Weights of a small image VAE.
Data: trained on simulated grey scan slices of phantoms with and without marks, 15.3 epochs.
Rows from block 7 of the encoder, named by matrix and row number. Each number is 128 + 32 x the weight over its row's rms, rounded and kept within 0 to 255. All counts start at 0. Numbers have three digits each. After the name is the row's rms in percent of the matrix's.
# conv: 3x3 conv (encoder.blocks.7.conv.weight, 112x112x3x3), inputs 64-79, a 3x3 kernel for each
conv.0 100:147114072129155116102154088121122150153113137119100112131135132118167181087107159133177155140160139051199076119109091165137092157135138169088167101159179090098105142101134102078115138135130163165158130214143090133129170159138107180117148093105132123084133088112136130103134110104147135097138139115178165167148118137095082156119120112121086028113148092140158117166141115192103117097107096104165072167096091119175173127161116120089108
conv.1 097:132101140113181077130064129149207152111243092116166101134111120120164109134139094092175129162144052131071075103117139100082151086237147141105155136140168109142083155119098113113182173109119104140121125131152097101176135169139137074160102134110117134077171068126139161104118118100123129092118151124150122132080144165078145099178101109060131084125118114127117149131103101082129114164104143099050074123132137118137147181150142105085110
conv.2 096:124134154173100114147140143109162132137131100125105116100095200115113204179103075070084091085165141157094169209123111109113062143099131108097088080116138178153125064110155095144151112143090108073152189072098103077118120119166111161157150108062155107029182094134118143123165119152142127141125140129102149135074093119089146183094151069117114093130161175087184151080172139092108115074080080180170090138143079156146135156150124119150125
conv.3 103:128113190090110128124148155095098147108168208124124111128147134128162109148206083137145132120155118153147155110161109090148141116098148140137123127050058140104124152159125118164093157135130112137139105139179118094130107134125148094086117162117123126142163114166092160117117131122119193116128120165117142130143042147166085109142105159129158094127086111142127102047127115080107122129103178160128117157060168104126107100240115111074112
conv.4 100:164163135163121128106120181102092125122133159170147098108114190105163118111096095147135146121041114176116153077102141128104173119115139127157146127143145144153110139093059130161075114091089137094181173148126102132133088161134135228103099165138085146059116130141118084101164130089129114144116119121142132091133144128090147160085081073152089134179125051080162114125235149131215148134079058137166194131145116122137142089130136142150107
conv.5 104:147100110136133108103148148085100086100103085128133099149128137139163143127135105102077137130072088177077088071100159136107137132100122149164140121149152143115170138197156116102093096067132127099087096106168121217075145121113113115122121116159084061061079106195147102082069136095130103143125125143106159128106136189111102145136113114137122110114128008158165152104161153114152169183167126057148068147149044166128087080117168142125150
conv.6 107:084164129120092114115167124127169130136132170127133102095056138100091109118159128170115122118120117152080105056144191090136129145089089116150133101121202132102161150146132108122120065124149123139111218145127161080048125098164076177091062220122076154086105119120086079109112126174088120125134105123152171148097134131136079077102110056155192198126126137113127099125102150109149158084145128032087158108149179095166150112131130120108147
conv.7 081:153088116085124131140167164108142120129101140106107130124123120133148106108139166137135125143108168157125206134126095154135081150117116145128103147112145128131160113136138101094103112099106166085161164173124119164136109096132153179120136056111099089132145182130106088111148128158158045183133136117098153121149114072132115121103102124105110095156087145137160137126124105122131120109098116126063117203089121166162118115184103110117143
conv.8 101:066085151132156134116106178112109144079092139103095166137147114102076092128129179087132193145097057117112101163085104124119059110123128114126152118113135126135154160139107078155120097130112076070130202136074099096144109144137114117167142100144115118095115176140160114108080111149121152119134112132077168160084106147109119159110086130255129108134107141140168138168186109157189095122111040165221128145120052062136169105142108114112110
conv.9 103:152160086182166121107103075110100123167241158128126147137142110173124122169136133129128155099162150079255123130136151162165083139139103154218106144120096125152119113086091173116117132111097146181154209195111129162142140095112122174171080091074099180137153182118140131100136130128123200124106125102121175122107131106140132106148126125110189103114146080145136144158140107164110126121136135069171179137163100115163112181139147159153112
conv.10 104:073139136132121110154198170093144144126070077120096108109156123120118125113127130097110065140151114150071144134139142106161165195129113132130146132144090118125072149151118139111200034144100181113071205254157088135108156115125177214145137074111204061113102164131068133169121119122096115137145109145141132164121149147102071086142105135163118157131125156113101097174093146181148129151161092236155120091153202122128156109094132110142105
conv.11 099:088097085136095153169141167120072107156085121110090153154145134142147108156090103131088130048071085089157083155176090105101120192168127141119091108139107122118115114082120107118145081113103043113063092172126099144156103142106151125111125109150140129068138141116116090146141154132112118104165162135176132090136156098137134114113125113060102172158118160178145111197108121164095120034110058152141134183113124113124120144113104149098106
conv.12 096:192104132109126079109063109117090153118119163139116146163140214176134126130122105078178105154204145128150107167124106083118123156080142196161176151110111121100128137164173120148191113111144083101139104082109143134114138119117132105135096094182127079135140127050169092110186117081135168137142109135171134170116153179053098141161080131040148114113155085119160123123147113139151156101191078067106049136137090133089096144133135108113135
conv.13 106:110084125124121131118135135137124102099077173168150097115128137167131132149123181062103128157219109206092146119062101150088150103146118106129134126111116156155146124146149099134077154123098117117112131222119151107121157131146236068122116130100092119088099113126101136097102057178132109169112118147100154153189129170115127109166067100135059156149126146108117122119091110107133145176130064156085091151095096182103134103189093155110111
conv.14 101:107122104106156140085099074168219081096137140125116114112077107108092140123169129197218119112140140162198073163200124136140161127120127085047170122161113089105135099071086132145081138102102168180163118122170121122152173096133078130059101085135126161108110171159150077102176136071136121183126113144125100155108109156133170117118180122076137106136117176101163144096084095114077114103137164073086111133166118143121134127124131152183139
conv.15 100:128118134125153078169122135110143115120064103093193120115115132150116162139085156153139150157211056154064124147144123128137160168160150085096170115117154126106091110113099124171144171081124112159123159140076081133099125134127136139158105143160187126115195080165118138136115154085138097118202129107112115105127068149112148123106131098132123095160156166139064110104115109104135129152163073159134127154111054101177102149089024089188146
conv.16 099:182088103134139143152091132093055126098066097128123099101146180104151150141103147132130101102188114098074091082123156133097113154155107118158137151166108109083103152091147103196128109140146172193126122232148077109130128120137108139142073148110192124160124087130095156147079103099108140118188151138055123195103166127057067091140136119073154067026145203117099119104141123141143133183192029113072101051110215144117089114099156088125150
conv.17 099:127094101151148125105088064119138130081189121181087132110127136156126161091064134188128112150122111173117131179127151159166127090108130096145166133087168091155103137155122162067156090110081123110235115102100154139088113181141093125110116200145097205140144118121071092122131120105100096109095168113093152160149117108106100137140134153142076104174103102104131137038132124128099110166086103120115067123113195163077107129144106116149144
conv.18 096:166127129171123127120162137124214141145145140063127138144157130127139144127110085015083095132108104077125148096188108172164114118095082182103100129108110153130158152141083063185143112107132043140124158122138156171164109056121165226145121168184101132132111096097135137116112117145161140158120140143115123099157145080159121148094138148172107131113092159101124098072094102133136140051114134132120105132120153075084146170132221176134163
conv.19 107:134146131117106138111070122140172148092213075100175097102087083112109159138138165180179146195114122147169071207133066110097110100061098120071132128154107119089126071150052089047129045130137185127179087175118139077156151136142132198199125118074191153090136108106134109094201092146125120153137106115125141099113151142097154125107134133162110024168101091118159115150255106110216101100136150089098152182091102135093163157164081120138117
conv.20 101:142112111127101158069119186105117091114161185097116124157133178130136104143133186094081051117114098112139102128109120109130109153115135120124194124101139159128129095101142173172111159190111136125136161115121156154112095113107077102149122133138103131106111110110117107131125117124114129157118078133131127139136123109154219161133097037127136134131135115127127162119109102127123143114142122131173178156098162118156116076139120076132126
conv.21 093:175130180158122122114102104154148118113074141099119141123128118139192122162113103162138182163157097140144122116159114163130164102061112176097160131124088158163132149133122142113154109113112136169137145070103103114083140136104091111139121104191155112124111117071122144117081160090096089241127117138177137095124073168145151091147184192147074112136128091163091106142144115130135107158117147100071074091134127126207153103063219130121100
conv.22 089:087087173128132212134146149112126114121154123129107126121118103124070144136194165123176014098107113118123168110098125202126132088125159101163103106109160114117152104092092096080155169155150151119136128128085093101156146135064124114155151143114183104155163149131087190161144165075199130180079156182130174105122185146097104166132116130148144125079154139125131138150164117149164110103086114132153151163108186152123105123160135119147156
conv.23 115:160125175142139100127127109119120110113144161123110170115158136105154129104195070109168099140127086113085112123114126104049140116119180134137197116177123120100109128152148108102095142148132120127123137132094149132124129144136110187069136168107180065149135099119134115135139143075133189089124162129129157105133114092116114146105130118081094141182143200157079139179046127140007126146066143111041060150128116128152127138188141095098123
conv.24 096:107172122123143084128171144136146089203142219125101120117176114052164134118121087167124086129183158115096126129142109109136199087125118104130157085104105093137097174109144162126125153175139113187128198120136113115050125134123170179150150161120123096228151193182097138119120180153129145140130126113130148140136091074108099142118136125190133105165120120125132127109129146130161130113102010199126225113128175153139123158138107132108117
conv.25 096:100107102137113119132161133094120119204190109106105123124122132080117141118122134059162146166091116138130171081107102141155117111123120116182123152116114102086130167124132132084109160128119142104146179089160113136181089098147236150089140129103076061089134057115110144117108110110156130100144144127076160113118131103131172117132124096166042103104147108136132123163114108153112121091116131220182103096148114107171112110117091139150131
conv.26 103:105101098115183129149134162087145153146076184124072135148074117132197156117154121199177072151106148142141125070156134146155090093094135168114095126169137110157120152143104099129104130098129208129164150107190189127108128114121206152082135122114151188077126178124101120140118109118130119117105129137139093128141132141129133127145147075132172202149105095122118148160098093162146097079202146178174118120125133130134100136116132141132123
conv.27 095:173158078105130107122173093130090157180111095136093168136187138115059077141182108190137155120127074154113123098081123158144129126142144112129129095166143144113105114107183104174132123087100150135131151104091145149127149187141070120198080084119166121072157054099132092128109102125126121078124109109189114123122140169145124093182134156160077134097129178147137114150101140161116128079157138138173122060135172112102132111138132106135099
conv.28 089:168119076145118250149125147127169120134086176102138152148167143104131142134087138100170115123095200184160132156123119147103135130109146140154126118240136142169099152122226153155080096173133112128142100180206131165067115174153110157086110142166153135158099099154121128135123104104117128076141136127121102148089211139126170140132169140156069154059177173168182132144145108120090096165082116138128173129141130120069117081110141077221091
conv.29 098:102145061122092165099093147112159127151107107139148117104097114121110063111136126130160112136203153138125130148088136106082120127127107129087148111127097087114135132082112133072113131176084106143138133162180099105138123133114144127201082050101128053143089129021154189199173088090117118084122114158145118139057138122049097137155136147070144070114151104096103103123131124158145106116133147111108089142094162124090114126113080142127134
conv.30 095:090058091094125145128159115142127162121082111150081162149152114100110116159160199141079112137179089153125138040127136109152122142082095090122115091124110157130053141158198112137112147164120135152159038167161064102142135154102096159087112113155154128155088123140172084112087112153103126087111148107109175161153147102151092104107109157097099140140161160129121133117092114133050119112091136087120172111136187140146117109087112125142161
conv.31 092:178163069184143142122135096142123096200153131151152145097128142126098128109146121100098123145122115069135102125118133068207095118115134104084127163124116161126159128151141156138105170136135086094074154121160101110067170104133159078109148102102163137075108097117149113117139174162139177125147163140067113108138140075110091185163131102152085142154086130155172131082187139067114137184180190133138102057090086192093150182178122136163092
conv.32 100:093089111177148176094088147119128088100227165113120141118132106163107075155138133155188095098164095153053115174142095162110130109127104103144177098077078122126106094142126132154164142115146094182100077200165109145111109071137077113128172124168118040145196118129127128116181110094149109156110128164079091121126102139146139107170174080125184092118153108109106119125124112139155115200116131107101192134084124130129119099145133137140150
conv.33 097:101143103143130143140182152123094070073159096103135143104122149155100130155100138154140177163134142099157064135061081122160050122141128067118135118107132125114109143121154109110119149130107161129061055142138158195113101153131164128118090190060146110012078136141128135124125123127122120103117137118102092171116118064134125099167105130157214087144152117172170120111234126113127108157093162105249120122175138099153163116151110135102100
conv.34 104:104096088094131140140122117136138153138121159139157107131164147147156109120095140084086074140175118106117143078097106142182131168109069113175176141132139132084149144146127154149123124114166058079147174114126084125132129158166102093165155084173147069075118171078115153127138085122122153175151117100118148195130173133167106120059075094148149126153095099139145136137110152103178168075125028094100033145114156117123082122113209149119136
conv.35 095:072124110058161143147150156115179162102106112098120130151119135156179139124155112091081162127112109189194127130092149098152145104121088159081131215118146133122121143102073069113190140121143160087158121123135138100153147078149111118126173182151114083146106146115145151129084196158123107121129147141175086172212153148116129153103098122127140108126094185066114160105146135132145127107060099097120163148181155075196148135124113132148128
conv.36 095:109183134145180118164142099136109121115247125143102121157141137130082125087119187105099127049170154094107172125120128156100162131140102148097105166124152077131124150131147095056233101151109074170095158169111171095078131138136137089116164063143155180121171116089106098122146144132150118131160113146146140158113121127085117089112116146096099078134074131082105138074125165086135131087131106157136044093100117137101095124105165108125109
conv.37 095:167097104172082145183162141118120188164158119136121115148101104156113154120141090105049144079126155115192098155193145134113138127090140146108103172102109152117182116105063152117145127102150154066094134118119153178132133120081153104108117155132175180136096175124174155146112097100142126203118155092137105115189119112117113115099067156092120136152146080091173134165188164132170124059092089097146154113093173125106112117184118133093126
conv.38 083:183146104158148164132131137127098122118138119145147132125120101127209090122156136103126131108242181093115186121185148106050124142102147164142110159186130104148078144114167099163103123180123071130118232191170118135127120111130171156081138142106098128123163067107141118113155130162125125115153132141127106112191166121089140101144133118162128115130060108138128132123124134101147126134177143080105126074135134123163084175116144103196121
conv.39 090:154118158116102086094087127123167117099148140109106146152108128111101172165150091152142048137121104095087127096100134209107090115142153127100189118127198126100151095101136173093148150131164199180126127166121158131082104095130107095133110060081106123094199124099144091104132179195162081089159133146154129117124114134081091162152150077099133094102108135127141108047119129092124129123140098131104023104144101125168146144119155109114092
conv.40 099:071059151128103145120137157141130114133116122137094136127097127159139154146104137111158107116132122127243092076109100155143144176111162103075113139135147109183159150130115148125108126150180147100131080171110159110173108088119129186164100135130146079098122122140115068150123100141163112144117077163127140113135113129086150155118125151056145145074073133110098111109094106158120116085145113035135129105158172094185150158151155134126118
conv.41 099:174116159173168083135079120069044099166092114105153122126190130117090095110090065141143118121097109139036111149152168123115162150094092117126084096120128111104115162156102126132166106112141165204108103072135188111071152149094169152126107164122162152134127175143161099151108119160146082143148063136148128145102139075140114151189154108037133103172138116200086133146140125107183166127131103194175069109140162116129127140079127133106111
conv.42 101:091112173139123102124156150148088128106120133149097093108135139078187096086162114103148032128118130134194097141101103179128121076139126132150155102166113095155149117107052096114170104170109095120067142183106146163061121156134150140123134070130118099120109103145126115137113092121150098098156142117134133155086140139155158116176094115115129100073170175125173150117150136159111129124224140123112054098114146096099183126131144147142084
conv.43 097:095144115127111177160102151149104138123026092112121145154164125113124182086140112159142145101165152081144107087129122062109106122114154126131141143105119085150178112109180146094067160118074105125111082152114131180080085070134120155215126095121075030113098132118114117091109138132106112195122142131112098126147161123149144117213075152185087128154139093149140164111113125083110118132135102155104103093142100097115135128080138139153142
conv.44 102:149186207101109094108139163112147058138104085150157123157116177063095179119098094122100181134058205161091148154205112152135093087107122141100155124098166111104104134099088131178129134116156130069128113153185159118105125167130130127129144125164097097125145148174127110111164159200131122086116111118113113138095120219161085191151091092158176140119130119142140170117098110138105097153112141133123195139103126113135115099136146135158131
conv.45 099:101128129062173225107096145134055121114069082131147141140157130128163144149118098080122112048122110079055160120140164117142085106146132170171120111097081103122104139161175088051120105129178155102111111114165138117102116182122126122113145096215074125162082109095116137170114134139096197108133108101141158156123130093130167119089111197060109118161134131214176104248139144187127119114106084163057069164130236100110098225138128115125118
conv.46 095:133134067153121139093139104134060142135042090168224122111128141116147171115143086074136046126060172118091122112119118106086107149112162108153134121142151134119135154131194101119087099111129089108160061154140122139131146123107114155151138115142213153108092151107163144102119068082098114144118134136108161154131184152098119106121084126102040167106103119153190125141187113157194111077105122060071134148085215113124111128121081122102119
conv.47 097:136131150136091120147106115119103099092101147101095161067094102112125138134164133109131133124182146179193140139102119114155128133104118147118112143087101138102132198125167178136132158155152205155094131089143121064141140134117108071141159180187208164109184142098123161134165128127121137163137136133136113133076210116125095112215120132207085153168083153069123127064115118165151156244174103143129047187125144155107117113146160184112108
conv.48 095:120099139104150154095190147112093123082255134129255133155103136166049083161121113129115115161148121152154106137102117163107187136076183072117120192149073121117143118153153101064140125173105117148111149208123090164147098150102138088160138109101091127197148154124171197132140151083153145126129122116116104091143093096093050122150176093081112102094148119117120143122105141146140142084116130127203175000161087096147079154178122080120108
conv.49 089:106107125085085099102149155132175124141190149141165110141121081123144080114087074135040104136132110144129028102095163142106120086132175142099103103122076094101131160104227155097119092083119160136064079101123095120151103164164072155089114056089191079139089146078102121067149041116126132113142122166105151114112139113110125129139107147071142117174102129111189106079155105046172126149148149065085158153160131145105119108119086192138081
conv.50 093:087069156148143075105182152115107091131173142117228083169137146106142164131079144130198154167112103149127110119139124125075094182155129174121134190100112159066130126151105103151120150094202088115171145122155158148099102116135148118171191088162080175159121223123138164130128163101101110110131142141183156153146136094134076201123176119155130132127142068089101132115123103077117143132111112163162150160144084134107118162080147137104113
conv.51 096:098138142123131111094129151103124151120130119120136150112193154129104177171126128156145123112055097059145113168124195121144087124106146094164145140094125151151075089140148174181143115125190111107138137127184110119182125133109131130138118129093139188091125125127111086186140129104083091150137165172150140098141158108190131111115145129065091093119151099153160148109137137141170095101055131039094142103144119137156140179120099166119142
conv.52 101:177137132127128057105143138137158127108092136107080090081085112134123112150112157169156192158165158193136169176090121106129157114146085129118105107088125138159133090126110110175135117121075155170118091127112146113147140120121130134123107103138083134189120159043131089085149110096089150113144180131147115104136148128120164116130123103114135149147069129145131136180151121196218093173128142079105094101144164157194137161128099133133095
conv.53 106:056122135086124161104123064143108103109072132130095143126173120175138113146164164112125110120163105133057053138145166120138104113101115181087109170151180145125174174186138192119074129118126093111100133152164113124079123112155103125131117115074108121086094081148097143122092092146079112143110144124131119189166132179163102117136093097102132055141152154168164121135136107162139147168095037136106145101097183134110138077094109148157148
conv.54 101:091125161142146131187138152142132156138103112163170110154202124156094115101124152142084099171146134132109168166117161155073107123116115113136120132166200143123141088093143130132131174097134117098154156127102097166151119111132164160111165174096110137105227139090148150097143114195177134093140142114140172155130144164147194091096085088220097061126083123154126139135124145171108094045145111163184134114122048134157170135143092115094134
conv.55 114:101131143141122104112089117152152161074017079148154119099080103103108092135133130180179070154166155127151135066100119135117127150124112108063108169161154146132122129153084116082126123125161111139146205119092134121115135121120081137126142116140146188135117169124136151105091130127105201146094129119106097064104071102147153111147140170163193150166078119077197129226234130129184131136151152136118085078180108106138148138126143099122111
conv.56 100:091151112094179130071181100141178199065141171130121112104081099091097231135093094149096069182089207225147100121145182140125140121134136077160122096100093103103122177111133144128125140200164129092099120175186144125109125122138126106191111158157054141119104116137163117104135135118115132142137123115094109101149150123117095147095112108104159166134168090139103122170151135140112145167111127086101150153144130163109123122121125107109165
conv.57 115:156116102087126099108087105138159132092093198155071099102143128069107160120117106128135114163127135102096149073131142191173150104104078151152123075114092140108080128120119083132098138154146156098109208153136113122108138118129103151076051141135116142083134115066097095112120114100177170114081136143123130180057120167092057121097047114205145164090152152106102111147126101143106138131096069075095092205101168099108155094199162122118165
conv.58 089:180180184125081078083112125080088120117112138140154136094166152156104072135118076083129172079082126120130121156104097107115124128134195091175147147160142120101134094101145202175139090145100255062116149077140141073137110150178134121110115126120129139148116210183101144181246132151103063107122121127058112090107136145099117162197133123103091121143118120136163144130157152110103138149182116140123080115147111196168171138096092136113120
conv.59 093:117093117123173088098144109092089125160199162138132119132168118112115127120108169156131130112208085043175136127129136090129107081133122126142131086085084067148148135137132110154177083098140050162147126197134138102148129132095127105108160116110094067064097173165117145114163180119188147164085150132120163115068090148085143072094115101093124149125179126113140112166152118104161145089120156125182099129152161129128134195145186128125149
conv.60 097:103145160130167121173129082081112123093079144125120122161136141167143107141108131124097132150128055094088089143119106153101110125124134140134162140124131126094137114148118144116129147138160184161179091078097081139105076134147149230172094056158143206133125202191127137142107098124121155121160076070163086132181077184111115119120153186154128097136106088106090118140128144154096147083108124106151136170064044111134132139097128155066048
conv.61 095:107069165141186104128111130140151177205168090124161121141082100178117140077120118155136119059106205105122155125105065086120139084128115115048140179081140082116153124075155121143138090113102144172153164142092096194121129164094123081121168108050097153092107104109132099130078154088113125114125128156108107127146107087156103131131113132097115145085193162130115102110160123100139131101217137093097136160114114120095111142135086139197135
conv.62 102:068109147158165069076108190091107148114091142137112130133176146141119082123176132072088156129191105120092060115143125127143157154134102096166122109150099122193114054137074112119091125098117120081097196074107126122128113174136119076084119147122092058124123131123093099143122120120138083131124120106088154126146143086124160122083093119162132179093106047176117124147146112128155125154110164174090082148088170123116106164061140107140079
conv.63 102:181140108129114074118106133098179148077127135121098102130118114161114150114150122171207143074114164180121068076100110118142129128125108122137117151131141116152116078059104129144125086104165102182083137211113131101072150110159166111080122159135231127144147146196100137105148125150139135102085126108104104152066153155166115119103053086140148208133140143120102106101068141133111157126110098171107179124117157143139155114096108128154118
conv.64 096:114099211168112136109062089144109157152181176151214186135150137128101178158107116099119077152123120033121052113084170149123099202171149140216125088140111095131114156114154077148096155195171117194158156087174108190099186119137111061150041149090072116133130105144147187139121099165112147128134154066159185183125153108108120116089137158046095129109081142109101116100104138055115127146182135036100061019182084129096122085186104129141116
conv.65 101:093100092145097109153133094179156158155184084117111159077239087135124213111125138101147176038117077127115097172089158074136110098117105085223132143083114122165153096133171153156111154128095072166110121072092114114129136080071069061137143111162109036119123076129128125138148078075200127123145091164134104115123169157124164145122094115097129133101115129129060110121107142157150141161059095062136036205122058093165096144137128124106171
conv.66 105:112103118166147150116079109122118164184108154094129144172093094121101109087162185174143067214114044040063141141186124173132127184132125155120138108105139143121157128060086094093155080128129181127142188140134153110154129154163122087109100093094122152164161131084134150091138152076126125099155145109179120173123101166116128164142121131145090082164062064119080147143116127118115116186193131155082046101134108129121116089120087136172179
conv.67 098:116103093119119181113127144059145135162095207129145114133116116119190112132063161098139171175170140189127057135133133107112128131137117119113126109099108149074138075088141154034111113051129168131118125134104122181101099153139124201110122057079112097101120151145141147115101150116106188139123131117111102117124142128104083129150150146130112094100078034126115112196129135137135157165174113121122132099160000125162103121100185156154118
conv.68 092:138074105097114075110133138102114140127101111132153124134160085110138083124176165123172113102075093137138150132072127120165150139133084138157109124134070133099100110153150052156097097110094119145070158145133105133137126123077102141153123054140126000121101164101140140111101129068148136118136121101086168161112190094080114084137142136145074074111092155082083131127067132115108145125102159151098075143119148123094112149087098148123121
conv.69 097:111134074171184187159132127148138121079091121101165079115128158109128148146143115094116141135164173171104112094131052118109109103141147100111171164139098103141116106161139116141129143131143123115052185217185085103021159169170123099093137202084109048114195165156120167143110132092161140149111114108098118133166113150098161137144175107067188121165046181158131125124121134146164116087196143149129141154176074123116126104156150123115122
conv.70 103:094134181102116128163144117109171153070156181132123132133131108108136132107083122166099156127143186138165178118083138106147099127118130130166141125117137133121153103088057195118111112059077100122162101166129110162137177117130169210106171115132127081125102213095133122130100132172069115190142089122142147104136109129116142095181058126168177147093089112164129139126114120160124119172133153180138061205107129146123155083101154115150115
conv.71 100:110124110154149107132100061153150076100217120101186165133137102186131133164146152140111156137151098135126103133123105130165089134102129121133098145152152139122137089162113138128166130109221142188166144171130092145172119125117084140152102107136145166160115106125135065086118143105123146081133102060110122152164145129179116171086194182077124121051153157108162133110073162133096127103112224096147127068114104088135105126130147123138079
conv.72 104:119130084089099196114166095140221142071076139193172136092114117132146145091130129077110159077119115142119135101147144129088115105110129080094105154155113146100158092139102128161099104150134078122141114114146081122124127120116123197113102153113156061176109094172106119157120135103159173185083152147120118137057139145154110144125111147108132129047136092125102100255125157243100138124172170105086115085155138052175147099149146186125116
conv.73 089:136193115156104137060171138120121134126139147116108130107121131078214118151102105126101105100112133065117107155151159073130155116105153155139141076149094177106130145108100132195106132119164129132130134121143153113151137189108119154092133073173103088153058129195107099141153116153098154120154125144208120149122151145131114112115111129130078197193110144104129148104117126195095139127121153119105164153087130150133132114205195138119119
conv.74 111:136101145132190133145100092100068100130255136110110128099111139126058166132163110154119138150168145130106130137076162116070163137162135145131126104096151098141192088057117112113113139146148134148138158215137143125138105159138151100192116109135108056151118138091145118097150089122135158106115140113111119108119052163083120122149170162123125089105121093123121143064152129079132141179166186149141112101101146159083152151144144125112142
conv.75 100:096161099113123129105118127136153150135108094141100127131111130111107146146141144093130092144160104129175106108091120102132146131125150076089126124096063160163156135107108148157184122107118102139141142156124141130125135101135117160133092085087168091100079139133123119115128177100130169137107125104164077124147100132208154096051166115090082131100194097160152103158153147142193134107064134162135146144057133189131169186093106122121133
conv.76 101:133142056132099113199199141143133179133129137123099122136148143080104140114141082065097142092091175146160113127142120144120099111087093125128091052069131159174112142105148172202128126110134070164074164143133154118146142112084117102115168140131101101089183085135120071132147118097091137151119109114103110126075070144170089085167142148116141111120156142134142137165181085124142111136140157178141099136163214151108145117102170135069124
conv.77 114:147102152099117119169143085156179143104171085143107096140146146157072173110120126137142072072091153162119102142116162107132166139104162096155109086101117090098152131095072122098132090160147101113096117166138113156102095088093121110141156099168136074124139173145160143140200117131122124119127158130146138098049155119118083117100122147116134127194199146041072079096116110093111147045042046147149156110153180164139172113126131137132115
conv.78 102:113128094141130130128148095114140146154030129117167180139131130170136076128127150078207112100174129138096097126128097116133129125158140108130149135120162133097105133119102168100091079060121139148100124129108120121122129133068122107082107110062145165144130110139146169123117170099141140048152157107126117096137151129151068168114107143103175099096089115084081111099105105099087116163186153081019057022141119140106095140092061136097148
conv.79 095:139118163108086158114131083128184131219086191157076145106107152108151091112124085100113184081120105123212094120167123086140127093034161098094125105136133167109101132132125176202134135094150227108073048116082162200102125110124088123125180146091146125179082072168111140156109119154099172115085101130125035144107089127162124139142130185158151145113059119144102115151113105172115131137122118116160124103072135127093174090121160117068127
conv.80 109:133112097157109068116091122102136173122091144132098124096085147100146160129105154109220102147082141143093095133096137106091162146196109127127113189134098143141110127110094147135153115118096139116106100087138109205111132181083117153122138083137067129107091085082074093093156118092136114150116136122114122095091119089146150107141085123153076077119178149142141126137154097108104145076114122142117112061159075162162120145092129103136161
conv.81 105:100115116091108143079104124148134110065137125120143150141119181172159123108100067128148192130092132055099071217145149141140081151144177144113151200118106144079070101108141113144111162110138091107162131107113127142138115080141141082109091123096102116083160095162101089151166065126114137153092197131164130107208128117130118148088090145110163205103123185164110135165087111110086128072046106081111202171086199111159139110165116147125120
conv.82 109:178124104087093122147115069160169116179228066091162122120138141140113126079081098125105128136164154133064105145165106128093104161158122128153134088125133149099088107138134109101072099164124193157171123150080111074127149172125082077094092171077118111101127114148114134121155152097085102094125136083124145134077129085121115112120115096096109129167147168111110125107113096105066128137124102122127025107198103140179068088139117053112137
conv.83 101:117150121165135079127128143136057152156084161099078124115163133132102142150163135089128132168062061141147100110092120142148110137126165182139159088085103132144121158168098107156142134108129141109085168159177116130182138097118085098085129088145131140132173143139143131149133072188102127112094130178093158167091112163104112135168116099109129139133096081120108107114126107102106121069118077155204087107132056147083166175091121075122159
conv.84 120:159155100136099131094118131134085149100203072128162143136071098129118122126100100099139086133168128138105154126137147115122126142121110139104109126126119140145123116112119099042145149085107127142131111161110114103133114136145142003123148068142120185125107199084123125112148176151161140081152095111122136108128050117095169154130125152099153164144127153115201116116159119134187129178149192115080114172102134145152110108159053125132128
conv.85 104:148117151133157137105080106126145129122189141131107133153137142148128147168117090116145105150130149131138157090150097119145101122098112118156106121137147139190121134152201141111119130160111152162140184073111149104133163107150124181193118181116097241067065112117118140129100141174105123154100103092075122100146160145120158133165158119168104123131132099123160119128167123107171148081166161185106137148108137141140118115161164115109131
conv.86 102:113117123176109124115140140119059131066103119184177158155182165142140161134127109171145142094113126107106097134094089103087128073084192119092106144114123158179129157126070136166141140122086121142060209215135154054159150106093117123054102117148113095104141176139127137119087094137127123131099064175078131124131107151121127120084114111131165082150094099120119121124100098068135098172112121060143101132082074108112149171119142094140138
conv.87 105:130149190108145111157066083130114132169144100107122158119082101110153117134114117136105109112125106139034096073182133126069128149118165117095098067106197142140158135117108104204105122119160149182145164108089147125124132153150103109101119059112100179115135124117144139130112132196128107117158135121101080083132072141145115153172118092143085088127084191133167121168200115136104109126096109189135069170098141102168136132113077139153132
conv.88 103:191124144103104113152143171116108141071046107185110124124143112133103132104073100158121126113123127173078154184120151104245154137147158141175139079104154139136125130080097143108055112129193135109115184102103113109101132114105111137108152121108137066160110195075136159178094069110158138088118109204149108104102110118162123167119176183106132073115076150118063139103165136132138138151092139108126177076114125118147176163076154111160136
conv.89 103:090061120150156134099162149135145152164178083129129148150157120102147090080129122115165147143157142104098105133132107149039128114138154163135083155093143144125086134153157151187155113143115175217173135153128104135170140106114126126133113164175143181176133056180110088159137186073114093091157178125143120142115114155131133116137149165148138132118133125159183105103117147164080141068112107171171165177096096125161095118128063153131122
conv.90 110:067105115192177200148098137121134091125185103107120158133099127136065131111131165149125109115121183099065085097118159106116131142127139143078136127101140128125146114085159139074054115105129176181104184159144115162153106105099093158182116147118149196117117132116157142132081096111141151148165166114116071142124156121124132158163179121179161131084114132024138089037147126119127114174124205175131125135080140113121095092191075130152147
conv.91 099:141099125178140098115115058131154102124160193114110086127105119151114036153192122149096156114135165100158135112123109126109141122091102093114130161130040154144087142139124135130069111159093107201106100170116147169116147116131110148104102157106168090131119088165135094109137173091120148175131131114145094088165101100152088102116143109106148157083197131161125141099112078140137117074103196136123158149120122137186090078172164151093140
conv.92 100:077078119133147119137144093139117086115103134119177143116125070155163106123167081204188150143150255125098134102133169128120134129094115125130098120107123145094126203120112121166042099148142185102123133131167125110029109154150112122123119079137130118122121182145172096132126120126132134160131085099131148155156147130109106121176125150121115141149154153134145119126134123143137156121111087154076107161139129108148136098141149138113124
conv.93 110:100113099080118135157106127167138029160141097110063096115095100083151142112193146121142095121209131111163079118118113120173101117152118155118142145101114103138123123114127128146140168113123107124132078174120143156125101174137117145104160137106102092224150075152136160161101125141123165103073141077098110136131119112154124172135144104093167077124126121139070089079057130125068140156214125161096068100110119083103107142121144126111127